A small class-conditioned image diffusion model, trained from scratch.
Model: 6.39M parameters, 48-pixel images, arch dit, norm rmsnorm, moe soft, patch size [6, 6], width 192.
Training: soap at rate 0.0019, 26800 steps, batches of 128.
Rows from expert 7 of block 3, named by matrix and row number. Rows with one number belong to one neuron. Each number is 128 + 24 x the weight over its row's rms, rounded and kept within 0 to 255. All counts start at 0. After the name is the row's rms in percent of the matrix's.
# up: expert up (model.blocks.3.mlp.up, 16x96x192), inputs 0-191
# down: expert down (model.blocks.3.mlp.down, 16x192x96, transposed), outputs 0-191
up.44 094 [129 110 155 159 147 129 118 102 163 126  64  89  79 160 145 130 128 214 133 110 164 146 108 141 125 124 153 134 148 118 165 169 111 147 125 114 120 146 138 129 111 129 139 139 158 128 109 177 151 121 142 117  93  98 132 143 117 116 118 110 129 131  92 139 129 115 112  67 171 135 127 126 125 135 164 148 136 150 118 112 114 100 143 111 139 132 140 174 134 133  86 178 118 131 156 107 174 147 184 119 159 115  83 135 131 148 160 105  93 153  94 108 112 103 142  82 182 167 103 121 166  93 132 108  90 130 123 149 136 118 114 132 149 135 120 130  76 131 124 145 108 152 137 170 111 129 134 122 138 117 147 153  93 136 114 141 154 155 142 111 151 119 150 126 132 126 172 161 149 127 135 124 141 110 168 108 135 170 116  99 128 144 133 116 121 125 148 110  93 125 147 164]
down.44 092 [127 153 181  98 114 117 126 153  96 122 190 155 162 140  99  96 127 203 126 137  96 110 105  93 121 139 154 114 140 113  78 148 111 130 117 124 127 157 102 112 117 142 127 116 124 106 152 101 126 122 127 144 102 151 113 133 130 113 101 149 142 175 152 121 150 139 134 200 131 146 138 147 152  92 145 181 106 118 117  97 142  86 156 113 156 159 163 119 163 151 105 177 145 132 120 153 173 118  83  95 120 136 139 146  96 130  86 117 111 124 125 116 138 130 152 158 182  88 177 109  87 141 145 118 173 124 111 127 145 118 134  93 145 139 119 100 110 128 133 153 107 116 126 119 118 190 155 143 122 113 131 117 141 111 141 130 112 118 129 148 144 102 119  84  96 126 149 110 120 134 124 119 130 103 145 110 125 164 110 157 150 105 147 116 120  97 135  91 120 137 140 166]
up.45 096 [138 133 115 139 150 112 109  79 119 153  72 115 116 125  91 131 137 104 141 184 180 143 116 135 100 146 163 140 140 103 124 125 112  79 126 133 122 117 147 155 124 140 152 123 134 171 120 167 161 141 139 158 121 112 112 119 151 128  86 139  78 114 110 141 110 123 156 109 141  83 109 142 113 135 124 136 137 140 117 108 142 121 113  92 160 122 118 143 106 102  97 106 110 147 138 114  98 162 114 119 120  94 150 124 166 148 110 127 144  71 122  87 128  85 124 126 187 170  71  89  92 161 123 155 139 156 106 150 119 114 140 109 145 136 147  96 124 118 123 174 135 114 156 104 119 115 148 107 147 147 126 176 110 136 130 128 135 124 118 152 102 144 119 135 141 116 191  71 114  97 113 136 127 163 120 105 107 170 114  86 139 116 129 160 106 106 116 127 172 112 136  91]
down.45 087 [132 104 113 134 124 114 165 140 188 152 160 127 132  92 137 127 136  90  96  46  93  87 148 122 147 101 135  94 155 125 135 113  86 178 103 112 128 136 102 102 135 132 115 144 133 108 129  95 178 126 119 159 134 106  94 117 150 100  92 132 175 117 141 146 108 134 132 151 133  83 124 148 103 124 120 154  85 120 113 105 107 117 154 145 138 112  98 117 113 138 113 105 144 114 100 153  99 120 116 103 131 132 118 153 152 138 161 162 130  76 127 154 118 161 114 113 178  66 163 145 182 123 116 118 116  90 134 140 114 115 116 118 150 109 126  90 120 117 132 134 137 135  84  96 144 134 135  56 118 142 120 130 151 124 106 113 122 125 156 123 108 187 146 131 142 132 159 154 103 120 110 121 160  86 144 143 102 130 124 158 161 125 134 153 147 123 131 136 154 117 135 107]
up.46 112 [113 159 215 108 166 149  95 115 138 133 123 141 108 136 129 139 131 127 128 122 146 126 105 112  96 119 131 156  96 129 153 112 163 119 122 119 139  99 113 120 117 152  82 126 103 150 162 155  98 176 164 122 138  99 162 135 107 121 116 112 153 145 106 109 169 143 127 121 118 108 124 100 128 148 146 171 135 141 107 144 154 151 127  87 124  82 143  79  98 140 117 110 145  71 174 149 159  80 109 146  97  85 116 133 112 125 110 112 132 124 101 104 126 107 131 141 120 128 134  92 119 130 116 115 149 125 146 136 113 122 118 190 133 147 156 186 112 156 108  96 120  72 125 161 124 117 146 161 158 155 130 140 153 168 117 109 133 112 122 177 107 124 148 138 127 102 101 111 139  93 124 173 138 142  97 156 114 171  97 110 121  99  89 142 142 110 119 137 119 103 138  99]
down.46 105 [162 112 182 152  74 108  99 126  95 129 131 121 123 141  79 152 121 131 119 150  94 117 110 148 126 131 135 104 110 141 125 137 137 120 125 118 139 121 142 135 111 122 133 148 139 116  99 113 136 150 152 103  97 101 148 156 165 129 116 127 132 174 123 125 160  90 128 137 140 102 128 148 141 112 116 164 128 134 117 128 102 137 115 111 133 114 135 163 102 104 150  98 118  80 134 190 151 192 132 134 144 106 115 111 110 143  92 144 156 101 122 140 159 129 114  94 140 146 125 140 153 136 115 156 123 124 144 116 179 132 145 164 107 110 163 173 107  94 159 121 165 150 148 130 153 152  91 172 115 160 107 103 103 166 147 131 109 104 126  93 127  83  63 106  68 149  93 159 115 109  98  87 160 129 109 126 141 132 165 158 126 128  80 139 110 169 119 165 130 119 115 127]
up.47 105 [138 123 144  98 112  83 149 157  93 107 112 189 142 130  91 154 110 125  86 137 120 118 144  98  93 122 105 119 111 123  97 117 122 109 110 121 131 125 136 138 112 135 123 128 101  97 149 130  89 143 109 130 117 138 136 116  99 169 119  73 148 122 116 107 123 105 151 174 123 107 125 132 131 104  83 141 184 142 135 116 165 108 145 124 128 144 152 149 164 144  81 118 175 141 137 112 155 126  95 100 120 107 129 101  81 119 133 138 155 118 132 143 110 135 147 182 104 100 122  69 121 141 121 123  69 116 125 100 155 157 151 118 116  91 138 105 139 154 135 118 112 117 185 133 133 152  99 133 134  84 134 172 124 144 140  94 153 113 136 131 130 155 130 128 121 168 115 120 158 120 121 123 164 107 186 167 188 105 161 141 132  96 132 116 157 180 133 106 138 147 116 120]
down.47 105 [139 110 158 209 154  97 120 167 120 118 159 161 106 110 141 148 136 125 163 113 162 117 136  96  84 136 106  71 120 117 119 174 105 135 143 132 117 149 140 133 167 123 113 138  99 115 141  92 147 154  86 138 104 134 155 110 135 128 105 177 126  91 146  91 128 163 153 145 144 132 116  87 118 134 114 127  80 109 115 105 136 123 124 141 160 110 145 102 112 130  64 133 146  96 116 108 138 107 161  89 132 148 187 140 102  56 115 143 120  92 149 119 120  84 169 141 125 107 169 146 138  79 129 129 100 146 114 114  87  83 127 126 128 116  99 113 127  84 105  90 134 111  93 141  95 113 119 101 121 144 139 151 129 131 127 151 144 135 119 116 152 120  92 124 136  94 142 133 116 127 141 102 130 145 143 115 175 110 117 136 123 111 141 104 120 118 131 123 131 119 149 152]